From a checkpoint of a small segmentation model: encoder widths [192, 384, 768].
Rows from block 12 of the encoder, named by matrix and row number. Each number is 500 + 25 x the weight over its row's rms, rounded and kept within 0 to 999. All counts start at 0. Numbers have three digits each. After the name is the row's rms in percent of the matrix's.
# convs0: reduce pointwise conv (encoder.blocks.12.convs.0.weight, 192x768x1x1), inputs 70-139
convs0.1 104:530530545481486517517516500499496501513440507499448480543511535484544501496546514483487474523528529483496454531526488486506537551518536490506516477478521495491504507517517513547504500576512529556469506463504497
convs0.2 091:503532442489481468492491468496509515503521501462509527471486515501495522503477489547514491448499512463517491490474510492512490497480504492523486518490505495451521467490480506515506475444470472418467471518505518
convs0.3 086:544504460499481490479483489508498553482482526501448499520493465482514501529471440458523542467479499503544482510545487481581473480505488524512502473500445546543533487489484521498538509547499482493542511480532507
convs0.4 102:514507418483476507509528544506528519482471495526503485455505529530509514525445501519530483468496495514474516487485471495471471497506445515523496493467517480513515490509531490480527477452502473460507499512504471
convs0.5 120:473504526477537497529494505518490446483455466489503523502471482495462511487479503486461475445520513536466482540489509490469492521469447499475501484475486490515458489502538485548498513506483469521495522480489509
convs0.6 102:493531513470462511536487502471477519479529484482504477462451525467532494508499478510496482494485524515476510506494480504503519471484487504544488461470487548446475478514504454510451477507491508472474473479548484
convs0.7 096:497506526504492486500466486516494475485476502509505493509443491481497518503514513474493463501500505466470488508535550518518481500540510492478470537543536444504517500493532467541456500498444489502517489482470499
convs0.8 112:519493505547509516490522522464509479542451494520466516526467468523525512492497508504494505487474523568472488477523504476509459510484484473524565449512479453489523484550532497519534523482577466497497491486453516
convs0.9 098:468473498520488486496494461500503463486485498479471470535504456516536506472544548501499429524529509505471486503476511479495495469514505509460490469503507501511484521536496477488470537530467480556491537493477487
convs0.10 088:495501453487487555517514572471541500498497477536478482502512527528490490513481509519547472506486486478471498462475472499464479494461500527539521508424507487492509513517480486503517509433490493505469452546515502
convs0.11 117:509495475518479466467506496525493514470475512519497488497509478483497522475444507435488536489454489520528497490493508487573500507513540491520518499503494472486519484489490544513538496482495509475503521532497469
convs0.12 103:475532521558495522533467533457475458459438500524465486528493478488516484493484467516488491476499500498485481492496474520520506525479525520520496474509510467485494508466466496493482498508469492557502499502520493
convs0.13 098:499539498479513502496469495509489481486475483514541518484476508502487472496463525490495524439495483448501455454530547529500487498467487503505505508533532473489476493475470513485522503451486493456463485501479519
convs0.14 093:432482489510502487526469522471527482542498489505483467476528514525501497508521531527516482545498502475500519461466491490489481524492512523543485522509532501503501503498513513502471524478504519568512507554493506
convs0.15 094:496535442507491525527537507483511508528509496518453487471514481515500552499492489467470564497522521546509458488471464524510485504485494491543556454477473487513546499528495516517527510504537497543548502501520499
convs0.16 107:488499489497487471493498528448489508495486509510481488513532521453491503524466519515501557522506514532494506519512499494504505511478533519513474490489496529485524538491470493468518471531512480555497509469547505
convs0.17 112:506493486486497493495518476478547531487523494496501503448478519411497514489453482484455531457493466487477512468481467503503480459486492479490525507487497486518529500476480535502514485468448495451492524528488457
convs0.18 104:469484466524512502497512511484541540477551507498495511496475518475504491491473506476485586466469463512516518490501496503513499502479518498515529509486526491510529491483475503502561510461451488469512492503522456
convs0.19 089:476489467525466498528489487521523522480450520533503491454456504506452535470475495484482457490474489436502469526495529500445513492479495499564500524516535476445519478463521494531486489473489487475476461530522510
convs0.20 111:524473493538504497472516499513533515485485505500518473497499536506464528494464460491476516500495502474528484467514514487534508511502476480539481530509530481482500496500511538488470515507488532448467468495483516
convs0.21 103:544553482473471520467477490501496484473499486518524485483479527447441515518496522471503474470506522476540520464503484494525493510497495499520454471508478491507464516500527527524471483485506478534522513495496485
convs0.22 093:480547483498451511572505504509468553482499509510474445495478520493498498524479490478488523479466524520509498522490488514499488489471495508572495465487458488514520476465512484506502493523511497483484493466516467
convs0.23 114:502493469506496510436493585480526510474497489541464481494526497472485493496452490505503560478510497516478504492529499466491506520506507503491477471451488498550511548507462524514526503497484500456496519456530511
convs0.24 094:477476456479502497568485493505520526490487498540494502479510526515478476506456483543527465485476492483472492528464495478476493496465503509559476500497531478472502452462472473501480477464505482443476467501521485
convs0.25 098:514506502514479469478505472513499516489525520507528471473486499487484540504467490465526564484489498532581524457497522513553507471495519497508504468505481504497500496514494556540497458502523460515489489503487499
convs0.26 118:576507491534519520480551492452499515492497509536493434501497509451535499518471468463501602486484482528531511504527476501515491534483512485488573467480476516508537506473480525521540475451504515493554492508501484
convs0.27 098:489478531449538486503492501551472451464436511487503541494499515526465508485488522513482473523510531426494478554494535470491475479502491509499470572506507492500478490504549476504477540525509508437504477527495557
convs0.28 109:492482499508494476477475488541474476489499524479512500503505485483500487470479462495518446498500585504482450549475511507539503493485486527502497507488492528481488486514535500538481532498493497498474501465488526
convs0.29 123:472509493450488428493477508499505503454524470519517501436429471463481530467459497468491504460466479493505483525480482521517517464474482490511480528461507506497493500486517468528496484501459462456455486508496490
convs0.30 099:474483526463457501508504482511484469488472483525463500527512452535501517456508527439484492544470504526530500525521512474511517502526498479516516491515501503509510513498510480528477537569532492549484511474514502
convs0.31 107:496495507460489464499523508520511471459483469509514487452464473491472503467512513477508498485495518506473521518510507503512502477475489483516492497446496509524509500508515479543473490483477486465460512477471501
convs0.32 104:503492506500518525426547504528480491492501521509507501485489571517477507497505476521520517495510545456497481483448471485488505509496497535470493521489480493488464502533502488464466556480500526468509476457497521
convs0.33 110:465515487512522500488508497486499475476450466485473508526477495475505545468476459467452515454499516518468487488484467500474503482502490491471531452457498463466500473518521460515529525494487492481474484476476497
convs0.34 084:475478470518472485520485518495488569483494490503504474516505498498489498542468472523467490508472494514514531550495472487487487506486467535516512463510487499470536447452456486485485477508493503463527482483553489
convs0.35 090:508466516557524489518476491503490451517467514466489534553489484502468495460503491490504494471482495485509491503515509505530477495474487487487534527525490517483483457542523522514485536513503477510453548463478515
convs0.36 086:532481465505483463510493514493486547487483497505489448527516503496496487550471486541471507496459508494517509539506476478510489500454511497520495479510475498475467482482480457504489495533512509472508477528570513
convs0.37 127:524486467569509515460477504468492523492487502528502524505504486468518503501467470483485532456487468516526461451516492505548505490488520468519532469464518478483550526513487559495549517446480504469482511474494486
convs0.38 090:468503514506538477553504503525485513499495489534497474466489504518460511495489480484512520489477465490504485535491529555455530497487486512522485535498533458462506542473498487492471470469478474498520491534489510
convs0.39 104:507495541487499576528500489502503480485465514494463524555480490517502485514546505506484474552515485551481488494505492524520506503524474460522514479527523541487515481524524463524481510558529505544492507519475498
convs0.40 091:491501527460550520469515556502472513527501503421478489515473553506458505492488476525480457502478509533492530506513490510473478516490489485483517521471487505520458495486531497499502506498542496491507466498495555
convs0.41 095:445481470521481482585476479465498508512455481539477498496521517514474485484492496555507476511488494492513500504463510521477490480477515545536484505511505492459502522465473485495471493479478486505494464518512496
convs0.42 088:491527495472492527490439505507520473480455496502521496462457512542453461492491494488504484480509465506524558492457481429474471473456492517523523483505497503519502503504506511484492506475522460477470484498481496
convs0.43 099:479494552467528507501492496528479504447536527443533535485481492481472537467514497498492497525464520519510474475471510485508514482519503457508464473497525478489457473476522495496512509554496488534471464505520504
convs0.44 095:512491524579503510513468465509520518496508514452503485474503494517508495495513469484509523498466474547532541465511515498548491483509510467535496457538481485485582498524516539509493489523514498476501509455488464
convs0.45 103:522523457532467539452496511486539481490501520493512484463488544501495534490476479482513456452505475431520485464511504486541469502502509504526507526485517469477485472488521551502497465479490517440493487551470494
convs0.46 109:500435507523532533498485494483516476514491518450487514475501518492491480502519473505513471492483443504440510472507492489510447472494510478502507560537485490487525483522508515484463517477480523496499483528477496
convs0.47 117:574524442513525506580507481511487477471483476530480496520491491542531517532491511511527545495539509518514488491538514515480492509515478509503473527500507489485521462505495461537503492497496507477562506518486483
convs0.48 110:501482476524490538522502471482520470503486496470475461492517515520508503508521470482517528526493510485517497454510513466484498474475509517537504503519504511490488454541488495490492527535541521485474522506523499
convs0.49 093:477448541510533507454461508481488484434493515498538499488526495528479499469478527513484557520468514527505507471543499500514521463532504513492456566527512466543510514542521496435479556502465485508464472502493540
convs0.50 095:514499478501488494501510477436511516500487461463517461446504568445490464522500455497486484480511471486515520487453470445445478519443476486499514489513509507479510456426473503494488452469492541432467479552498479
convs0.51 112:490488508478513474478472459486469491458477492475490508501482497460461478480493485458491523472495502495540513477467464450524501472470510484493433468529456490514522514512458562506495503471498480487469487496483482
convs0.52 111:479455496515547509470468507477560492502487474465477495480504513468505456501501484497482533482477450517460557480494484459497463497435489475469510512511503496517503474496493495511507537498474501449486497500481485
convs0.53 094:541521516500486518481487499534494515478483507500471484538482511510494474504490501488496513506512542468521508512518519491485460485461527492527477498483489569514488455569513470543491511543533525485509471494513525
convs0.54 085:492494470510518487509496494520497475491496494504489476529492503476490496502498515507491501481498498478484482516515527470489484502496492503455497541509479489495452515515488474463448569495510527487481489480496550
convs0.55 109:482505489471539506482501487501490481488446489493469497454516507473489445481507468481491523502503491488513493466479467448458496486484475513499479468508483489529552496500477530506514513455488544516486501468502477
convs0.56 095:504510499465481501512510439489473498504438480488487550534540487505517490514531518550468482511506482437492470547499516444458510513478490526503494505486520492500500476489490467539501496534533513540492509498532492
convs0.57 101:556526493525488524527496519477482502480523501584480469513491477454489502518477520479520578529528478500521496469545466562497499516497545510495506510507494478492545531498496482503521498439472515514535465518474493
convs0.58 098:490481495517464472500539496511483513505480492503499488543509485519521496490495512517468482515471551528485472577520494476498499538499480495484504483491478519503482499472512493533486507572528506514524499473537498
convs0.59 090:491501423492444502529523466500482555490511501477502490472485524473502525538484503541511507473486509503498488512488497504512488496483497516539517463466459451484534494505465496493503500507496481445480522466561464
convs0.60 086:493508510481532459543488530507490484509490499502499497472502486532460497491477522504478490482520475525511506505484479539480526518471457496517452486458509469492465478524500493495503529478475469493499507486482476
convs0.61 120:460508518494542511523482494445495438482460470478486522540491479462490526479511492499464542449506533516482507475487463520447526507472506502496498469502543485468550521513532466530515518481487467563501504513481497
convs0.62 090:515496468527468486477526504476453589489549516501512503486505477474515506530463482541471533452460468494508492507509516512535516487498505516507510449501504470476524489486444507502529494507521475454527541453543489
convs0.63 082:499488447539427444533522488471519530521493500503488499526468522506523489501459500558480493497479491515511538549510498475495483511480512528515511468538478481469464489476445471485476492541468530456484475529537465
convs0.64 114:585476502524548499507522501487525468498449488500470462494497501491497472516501491489489561505487483485536495498504465461487498543453502483462488504462442554513530455502507501528506498484472510494570493516508497
convs0.65 096:489544439528447501497493479487506569483510508491517503501500489522498495528452483500535517492488504516530479542494458462481477509492478518538517446485463483477527469473454484476502482506473498494512496477529478
convs0.66 104:517490501501507483525508485527506492497539506492547514480508486544494489468495530517487530524522528470508481462508555561501513494538518490503481571492553473455519490463492467437499495459489476499501470522493519
convs0.67 110:504465527515509481499502502498476495510466506487525488520473510510461525508494445490490529473510462532499480532484495478483500478481457518491490481500513466472519506498546497530505507493508475464456507501531493
convs0.68 096:482507524503454547503502451494486484503503510456487505532531454488551500503564475497520464521515527533480480473508478479531538488528499486522474484519511532491503503526501475508480478553534491502460509475495474
convs0.69 098:488488486502495499470500503498516494503491491465520523486525523509487505507495514483510503528526471495514561470503506500490471529528499459507491488522460505520513505560517532509505500480517524542498488524476504
convs0.70 098:506521479525469457486504497504472563455535493507503464490473486496497543498441474475471540465479475475523457511462494527495540472458484482467529507482501509513519515492506484494485481501460498446500436497523465
convs0.71 081:527507505493469534484478507463509494479492512499511478507499519452499463506511505547514461513498530501494547497524513500514510510485516489502485473522500541481477536493548504504491501490520512461459513519517485
convs0.72 095:487482540476508490523513495485482491465508493453493498539514474502489530465503520492462501514512556540507468556526517516490480512506504522484472456490480532514501509494559518541491471595496505584514494478519512
convs0.73 087:523504483480537488556524472515531489519485495521448513486449503513521484493467506491469525496475480510508471511495527504495492533437493483523533535495514445471467468494484472506506528486506528446467491469479517
convs0.74 096:502501481493538487540480449517500432485469492513507517522505492515505471497481562501494502517524530486522444468511499476519503523531465509470450485492474488500460477505494458487477521492502531527520482480482514
convs0.75 086:488510439498456461526497483477511554484516501517514506463495518491503516510427489530489500440483492461494499506485485496489486465485470554542505487470505470487530486471468472507490467456476453444500461507509463
convs0.76 071:473505474490497490522489474489490522515515481507516510485491504498506516510484491514501513469491481501481469481471479514487484489483472520521523486497482444482479473471434469498500486464510464474516460470522498
convs0.77 109:491555494468505548477491516491474475487455479483518507491476532516479499502494526490489487510530530480480510455497471508461474516488479501519480471471472521535486506539537490476477507491515487517508507513454522
convs0.78 113:566515486491513505464572537474502501457494470516488473473495502507517522520500523500489547506488501498495485465535488528504508487489504497468524508464493520559527505508515508568484506483521509492531498523515491
convs0.79 082:512485489515524453498444491505477481525512509479528553489498476475467502473475477523505485477490523472505484496479506463484529506480507477528490506474523500492486474494512514498506505511531446468452483497522498
convs0.80 091:506477456504474462458532449488480507518514465483519474534508502497531514528475485489501551503490484485517490485500471475479497479535462509489505500529475537545500516509475481455488462471518495508549486510518499
convs0.81 101:446550483521473473544480494466477520487517512514517474473479513478505538483466465475504564503482514525505468490467478544504543504492509490575470473467491499486502498476453484493517494509475476490506491482532492
convs0.82 106:519511479511496484463516520527532477489481490502505500494568481506465504504472520492526534498497465474505507489485496459519458514483478520495467482448492509497514491525496530515507517493473497565521498521504489
convs0.83 086:496486517513452483467522489488478509524490487470476502542501524458539503501500486545504499487485562477485494474530486490481510528486513499504503499515508548481464483491514493526484412519553489502484468513521500
convs0.84 082:503504450501496536534484513500511454511492462479519517483500507543499521498505510493493487516509476512505531468538483552500469505526465490540507496555525521530522492534541500471470528498504528510506487486436498
convs0.85 115:511518496534512537489498531485517526465536519522495506487516509465521533491503480517518557488488507524522522470516495516546493531495510519489506459492478502522518541463498546489553511480508477507533496507542510
convs0.86 099:474497525500457488466507486459486541470500488493478504499462507480517490505476478517518505490492516497524493505518483461472465487487503545524488436542468469494538490505507481480504464505499508482480456445520467
convs0.87 110:497504482520490502526493485468524506495513497475494462448474536436503492490496447527493480465504490484476513496469490480493481487468474497537492524501507500471506468451481502507505459489493528454465476533536460
convs0.88 097:487481498509503481507491448447534520498536490491476513482455544446504475513483489526483490454461509495463522475474467493498472490471466515518469523463527482466461482466478490515471508482499497453455466520498497
convs0.89 104:476496532500468534481513473533521499504502515498456470513529492536500496504520421505530460534486517525479531483497468474530510458511457447518514521559505507490491493528510507470456532533500526449486445496492464
convs0.90 098:526524473549469507519521472529502494495431527503465479523512488504490473491499486489489491481498446453511476527495513439527508496503506518486479490501491527491524506500502526490508521515464553506517545449475514
convs0.91 079:483512492495468457478479490524494533480488519467520474461492535518483505498503494535482474504478503437520504518477510526468549498489499480503504498506512484491458474495496499478482523511491503463477466525542488
convs0.92 111:495509480522493477454548538453493516512481496488463473487497502459507508501484472523489556497512488510514481559487495474465508523466537524511493475465486548483516518475493505500526478503517508510496501488532524
convs0.93 087:487513430529459478568499492487487547506487509513499492505530524520509478520457502556484506480477462515507494529489494493483500524465510544530500475495514486460517494478473497507503466511520489463489499480576477
convs0.94 107:479509541488539482557497487518462478497456515526518517545502480524483505496507504510485537496530567476490457522529560540485529499541517515511464552534504450495505505515527465547481526490498470528519491492487529
convs0.95 104:524518501488481499492488541493518502466493492493519506463508503524489483495492516513494493512514497501527515519556519473534491470502528496499496509471480556543515529523493568520478455496506519475511535514531532
convs0.96 104:491509485536499531533529491479496564499509522482484508487511559478503533525478426516481542458465483499499495497509500516541479503469505526558522491490486486486517512476489522516514519509447519513492495479575503
convs0.97 101:484511475496507492543503467503482515544481506524496478495497463518502515514476502500448524468512487527497489533502500489489495513481457499524522479512507481502510485466515489493513494485532520458518485465535494
convs0.98 092:481500506519508512493495526476478457504452498483485522549494451504482510469530498507443541478507514544502485493514484493459551508508513485467539503510500494489562501479525479557530473492531464524488488515488493
convs0.99 097:538514461470476504490513485489467517482488503547501509473506517475497532517463491487503519486510508493495487466507474530512473478483483515519487460496508432527507508509548473525503499479489514481556473494505474
convs0.100 097:541493492492473507465474482487479488468478500515492492517519488464520477473529495440460499539499510484508460449529470483505525505492509489494438485517520492495512490496484525522504493516509515530452477512497471
convs0.101 104:446501505508469495502482512525477513510495491476489486478490499526489515492517535502512513504466501493517506509525523500500504505505498490492492514518481550515485512560512506556469482491515449528534511466528551
convs0.102 092:517489477507463475485503506487505533533463519508466512560513511505515484511478486516453489498480525496502484550535493460513525519488491512512521455513474514486502453474469478530506478532525509475514491472543478
convs0.103 097:487497489551528508544510511503453474503467514518481520561511472524529513492473515499487538493513515515487476514512515529522522512499498517498489475495514497464483478556486469468498556517502482515492565483496508
convs0.104 080:479504504449544472479495458533535473493472498492511479467529525487429498493478505522518475488514480446500481458465474473478460522478476489474405489489487502522489487517488528482449526483480547517517518504452502
convs0.105 092:467485465490499462466522475532505452519487475459538509493522497531494504497501524488488491550541494526487509468521473504483520504536465474471473531518517475505504488515508492488466535490525533552529494478477519
convs0.106 107:483498529503497486493527540496465498487498477507522451482468493474440530487498496482470515482484482533542498530488489493528503509493512502505549492462456498514505512487525531500507499480523486531497513467487518
convs0.107 094:516489487517527501496525515497544465526490501485480490456495499562488487489529509490504532541493481526471554456540469497517486536499526483518509529488515548521518483545475461504479510506528553510501476502470504
convs0.108 116:484541494509495517505532484500471451508425467480485499544503467514539510481541523476449467526528503540487448488503457467503508515504462483512560461483493504526523492501505479519505507527530500541520517479462480
convs0.109 089:523499466505516513487486480505489504508471512510508464564505531512485469517475505492486513510499493495522488506519478466522497526470522511530516494526500521466486479502476488504516526505527523481484473497511523
convs0.110 103:564493558500514519496554499487516492499461493530468517469474480461546494506508496519467538490502506504491496487531509475530459516493493487478496483518479461498490469476539488535485482528502504514524494497471478
convs0.111 096:480489542490470517544503472490500473462482510468480523559510460509526498487578507520509456566518516545482459487505508520521512486532511486510487488522500491488509501524518484500480505541504468572453494518485495
convs0.112 079:502538475517473498500531445501464567490530503492537469520504504490520529530505517524505469479470514509518486517488515498496504510495498487508521463479522515483511518497473505540482484512502489513525507442525498
convs0.113 089:550499486511498472513507469484469490491514485522501532527489482505517534444495461481479530521486498502527470461541493561542538520526505455540505512463526472466523480495523465521512500525510501482499461525493488
convs0.114 100:490521521526485555530513498480478470513486502472466474577483456527533502512527522530496501507499544588488476492504483487534506468486498490521546484546485497512519520561525478515491507513565456524481510501474502
convs0.115 111:460498524509516560515500491500520452500485496427457501513529474522508497506546498487493445558486478545477522469534479487532507474515498477506513486526514571510481503550513492478466537527505538541489494482476503
convs0.116 092:456501573485513513490482485520496472456481496442488553515503476521492530496517490495466463519514500565518505507523486530522543483524484463480485509528539499511531527501559511479484519540494508549465497499491487
convs0.117 102:514496491523501549539500511500558482509485479503465508527524504548469497493515498497520481556512457543506515447529463489515447532532502495554491525510514527496492485503488503488499494542501526542533478539473477
convs0.118 103:500531442540451475483514499478500546486494511511476482491485516489485528508433470440507524449497451501566501513469503507538519475489498534515521488445506508499524488491493544492547476486496509449516514475540485
convs0.119 103:518523472496449505493551508475477533506501485518484474512496542493521511516509483533458500503483521507506497516492504485481549539498506501515518458431487558519490463475484476538493439526536522465524476471551509
convs0.120 110:441526549485486497514523532522486496488495477466535507475504498534495503506497471512495500505468471520492486536538529547480510513518486498465485525494505482507497532510531497507478479489487504485507508510536505
convs0.121 093:466507498492501512575458488515503489485500482536524470498483505554465500471502518473532495495500513508509499508487510556477485470539478498533463502501534484481494508488522465515456492479481455500491511510486516
convs0.122 091:498505512490493473506497505549489548511467494492485490484485505510490506521500513510436465475491494451459479552485513473491484494478469498447536529531500467498511485498526488538437514516490505469536492485519519
convs0.123 122:476451449569500525567475478514513479478503501535483503506475487526534528484471501527534491474461465490508487520505526508517493480498487522561507511515507472460476485503484521492470522522525484426482540513509506
convs0.124 091:552485509497477462486544504496485531520492500530491518518480486486521514492479482483481495505492508485521488514517470524547489516505469499521546471496499476489479443467505473542502467511495495443501445469533455
convs0.125 092:486493530476501508479549522456489485483484491479507508491514558504503525488521439513514490548487531526487492515497493521470447537531530507481486491493490524498487539510505491499510495545470534529487486505519494
convs0.126 110:529485463512516502492516509467550512507507492502474506487502516459506475536491456504488563462474476530521546443470472464470492531466499505484526494507501469514535474479476499463552501454468499457529510488518466
convs0.127 092:517477518570516552547511506512505487540481484524452514488483498516481506492445489564515493503479509496467514470515515523486476504481491525529532568525518461455521492510496491468486507502520492457487489527498531
convs0.128 097:524518474511489518454513484482490496469493499547483490551510511479529532482498504489496524503521516483500489496523477507549488509506502457475511475477495495534489478510511487508501511540486504517480521474514521
convs0.129 089:491520487520435483498515500511503527480486510506506457525520506529478507505480507490504488521488511523492508548485504479517490523534499524525501508521488478475508462460526484490496481577490499516536489481520497
convs0.130 106:486505491449503499486508521514508475481485454488525501496536486566500490510477533478487481554525512542489520514489504498514497545531479514491453479464484502531498517528512503472516521535494516579528493473498502
convs0.131 119:466515496527508543535482489474531488463496491508478480474503516480464447483521481529541510492495449529489523436510461505498459469480483471533494488529513498503512513515465534482470460500489493461473509517493469
convs0.132 108:545488456547510464524510506481493515485484472505482481512500498513510498492448511477477577465491485504538510472497478504525516500491489512475526482472486511496536490519484493498544507466482499503542513483511490
convs0.133 113:500464502565474497505493486507468510464495519527499478521531465479533496499460490490500529460489529547508475565492495479540548480483492518490470485491523512475478532490513519467494529570482503501482537450509499
convs0.134 091:517509498495439508482467467488497518471492473492464481520502480482499476527531504519514486555487496503500520479548480476498480473515503480517496484530472510479491490518483488484508494530497499532469493494504478
convs0.135 105:446476558496513519505476492486479514503491523491520511531525480495487520476519486531474539502509494486477474512516517506466492462500522524474426530516518501469493553526528473477483523474487484577484523506542532
convs0.136 111:515511444492480474500534466450517539473505471479498430467479547460508495494461465490460527474482489508524494497460464472511498498460481516532521475481456529478536468482471495514515471485489501446508522510532477
convs0.137 101:499511478505497511535500501474489483531457512497469479483518499491503480482504529484474517512486533502484520487479482482507526530509524542522480481472491529482483513471497480535511502502529470540476517568503552
convs0.138 090:453509506511525472515489508460492456506509461504502492499510503517496487501475542488471514505501463466488522498518491531486522502501509532486469506504499484521516522543500497475484541454481513591509509536483521
convs0.139 103:422464538467507516491522496492508503477493541483495496493523497505496461484515519508497530519497490536477491495533501470510473494537521509488433519523524466510521556527525518460518501480461469539517537498538511
convs0.140 107:498512489502501452446536497490504528467528495516504495453468479479488548477459504482506575500487502462546491496522463546512513477493513484501498522471512501513536473502506478530479483471492472491508499504517487
convs0.141 106:499497524493458519489514473505480474510496494481477522596499429507537471494538530497476484539490547538483456531524497482504528476518481463506509482554509518481485494506519453505466487580562475512481488487486462
convs0.142 103:536439516536538479492480484496489452493465498541479493521468485481526454517481524470491532484494477482527466474517461469524502517490507477452492499527474461495493494514462491482505540504486505496511501496466485
convs0.143 099:519543476548480554466483492465513545488475519533465500495507501470487526486473489486562534473491494488522485499538486491560497486476532496539499473498480445511508520461502557481506495468510522500498543485527512
convs0.144 097:469505533464495486518531510495460487497455514488496519485538494494511529483508496491472501530482517528484457517474516503501509534534521485476491491462529459472486521465472458494465505538505483607513490508500526
convs0.145 101:499515495462497527498509518512546517516482490488502519467556549546511507517504534492543513577519481553495555460499496515501454543513502502505498493494519526526492487524504520491491508524516522576513475516491521
convs0.146 089:472508475564483468582513460499494483482486498539491499484478461503448511477473488440552530510512490471524486484482469553498521514497502475550519525456538437501472520473506476466504479459491490484496488504490494
convs0.147 091:555496463480479478463513494505522445519477489483483498489550506551517498476525467469493505546542488501502506455522482483493502530541487473477493510487473516520536506543483497470492495527493551502525510500478488
convs0.148 096:518493503508481468471562499475508506487515463504539491473495480465509555475496458452512557478483508478502468504505486520502536483494478490494531478471534486494523488479512503551519454455484507516506479487512453
convs0.149 105:478515425522525480522460520532501471493491506499460489519507476529516494529483520493515513506526486511510510514513506508498529526512466513485505485456490512510498490520513514528538517503483470549532545498515499
convs0.150 095:472515478504494464512522482495489517481469479509486476465505489511476487485450477491536540514507478482523493521446473500464541483491478540489483534476518475467508488488499488460494467451460486495467487524508491
convs0.151 080:544520475489508476505526493491496529545494489483503520498482528486501497493456484543509512462474515514557514492499502465514501557467500500545549503496533507468491467465462509516494478472557511458521457482533510
convs0.152 112:438512467546507495526487541460500506503494520501473554494528466503501496485485489543520522518513484472487507505512510518508459520501544535498502514459514447528536538526477543498501489481495494504478521490524528
convs0.153 103:486511504477482516469567464471481515512505468484496487542525519494517524490507493509492506505555568504474470521495498470477505515513471540478516449489482502521530483501517463514509466498541515512528472510510500
convs0.154 097:502482507514479553526530535472478466480485497536482550533481451499513536467507522521477515474499503563466452466511458500475495472501497493510547490518509454528507532508530516485523497473539463482494491500474498
convs0.155 113:484498532522502505504442501492470463477470498555517492505493492504494493487507500462446520492508484493489491464504493552499552514491497501509510484490544465479482526502499497433502515495424502529471469503484497
convs0.156 091:494475505504459488463504483478495475484474483469489531543527459483528487477529525491487496538469512493501461495520490473509522522519482483497513504496500531494501496472491468542487466564554505499480502481497489
convs0.157 077:502489499459481476494512483497492536474511488510509472469482503475491498497473501526471488487494515505512519514505493498520471470489482521510498444493484497484485468481518486499478506542498549470522474466533500
convs0.158 099:543512478482515505461537527482500454517453447517511464502517513511541513520495515498505503523507495480478511493498478484465520539503505500500521493417486527535467494537509511481493528497533515570517503510505506
convs0.159 088:480512505476475471455452488490481487464496535464513527465483471463501514481505480512533502505519548488545503458484498486566494488523558496536465490502472497541507513496470538498502456489501490466479483472477481
convs0.160 116:512467508509498497464473541504494507486473516525543475517502501478489487496467497501494511476508475535502504463498503457529477506489524482522497476488503462504513520500478531497547489490479520483488454488496524
convs0.161 095:489516491540507487508486472462529511506491476509530477471514517510482465483475469481507534476492453465519488479454460504481526474432481526473493507487501493488456483512493521448490518468457524503479454528471475
convs0.162 098:499511490464530491487534499491520513495504491476474584489526462499478561473503459491490525525514516500488465448507483534539510470516478486487470494466531439497536524502506472508508523510481485533502516544537457
convs0.163 106:501542443551442465532490477499448543472519505503525472438495519491516501495459479504521483463484481511523537491446496510512509495503511506536500457483499466479472489489481518513535466502477453482496501466502481
convs0.164 107:534519513486535508567511466493484466525439487506485495574498486525548495508515510482440508509538517501480458516514503475525505534510498491494512490471491508490476476521507461556493527542537524547520527511475521
convs0.165 106:475538504480461509468515504497475511549479502461487521523501536475538525499556493540499432523500544487489470499493485479484533537521522485500525509500510525481479498498523462480474486527522511531480489488496510
convs0.166 102:497516458529540486560492492510475448494461490489464498491520466522518506510462515471489505460517513516546476521504512514517512513496465525526471476421514485488491499510498540474534522512517474477499539480506500
convs0.167 121:501500496546493540431505535486542511467509518528480490513509516465501521493505494486491537483514483504493544485527501504555484488492525488515517482498514467540544526501471541482544535517456528445483539495517471
convs0.168 110:449501488506497492506476479564497492518482512499538469473510501527480511495508524516481523536530486495506486477499504530506518492476509494511514523509529468465489461518530500461504523474529557440485459486501484
convs0.169 092:483484512508506448466483514505507492477489509494510514472515507488495496479432513468541530494522496461541541498512504462475500515468483503508436497487490483493519501518511533504508497499489503470500492532486487
convs0.170 108:580453497495489508504554483486520465563483474507491477513504526527529490524517514494512512543479506513508500471539460486508506553526508465542516486524518516491534486527496501525523501526519540537523459512485485
convs0.171 108:520458514480505479521553510478510498439509477466487490485456476493497498495516487520497554490509530497484504491507508497515502508495498517502491487472471532509553467493500484536495496503494555473493488510510470
convs0.172 079:527489492506458499482491489509492469491491502469470469541511459529511493482519500478496461566500496494470472491523511487553505505544477494504506502553483508506483468521482503457474485567479499534511506482502511
convs0.173 096:500524522569508534541481505489480483498504509532485534546474473492473533488512516519455542492534503526514474489534524561491508519509525458480547508527516457494538512471537519531528460457539461513517477458480491
convs0.174 097:482487495521504566487517554510537433515489507458497520464521536571462468490519446488506497531502465528464526469518480511482494490509513474502500538525477508529499512554505501485470519510484553486473484549480518
convs0.175 104:503497470488525451487452490529506502520522502475565511455495521528468509481465484486536525474480504482512479486440509498518480497496478498521476494448518510480494472475503517479526509459474479463508475486482493
convs0.176 093:447477526500494517527452515493456512482528510517497524481489514482498510489508495523481542496470506550511540465516511505480495531469533494519469485510492495458508525515484493489502498499523453554460458494533496
convs0.177 089:480500445510453470505526468498486574496513485480505470489486500494501500521465490542477522460478481480501482524506491489523501486471471517503509457511466473479531476464463465502493486505505483459523452484553492
convs0.178 074:486510475519486483530505486498511492495494497527493472486469504477451505491464497518495437487505475463523525528485521510506500503470497532524468526461512483476488510488491505534472484438501453456471475517462520
convs0.179 097:520480483511464497505536520462528521517489500510493448483489571428525471497497467486454541494488469508509551463488488441452509541466541515500549468494515495480481492483473503486512508515496467458455503516546495
convs0.180 109:497558494482488475520507503494503483481498472519532512447461492491477522456471490454511522498514509508518470473541477573522505487528500478542511499479513463513488482510522485525533498444439494494483493475469489
convs0.181 097:489520473533504496547499506472501527481527515527505488489472499500483512453459482498512584483471504533554528513488461519529520461486498513518548495497483503513529464462473493476529459484514484514529526523518464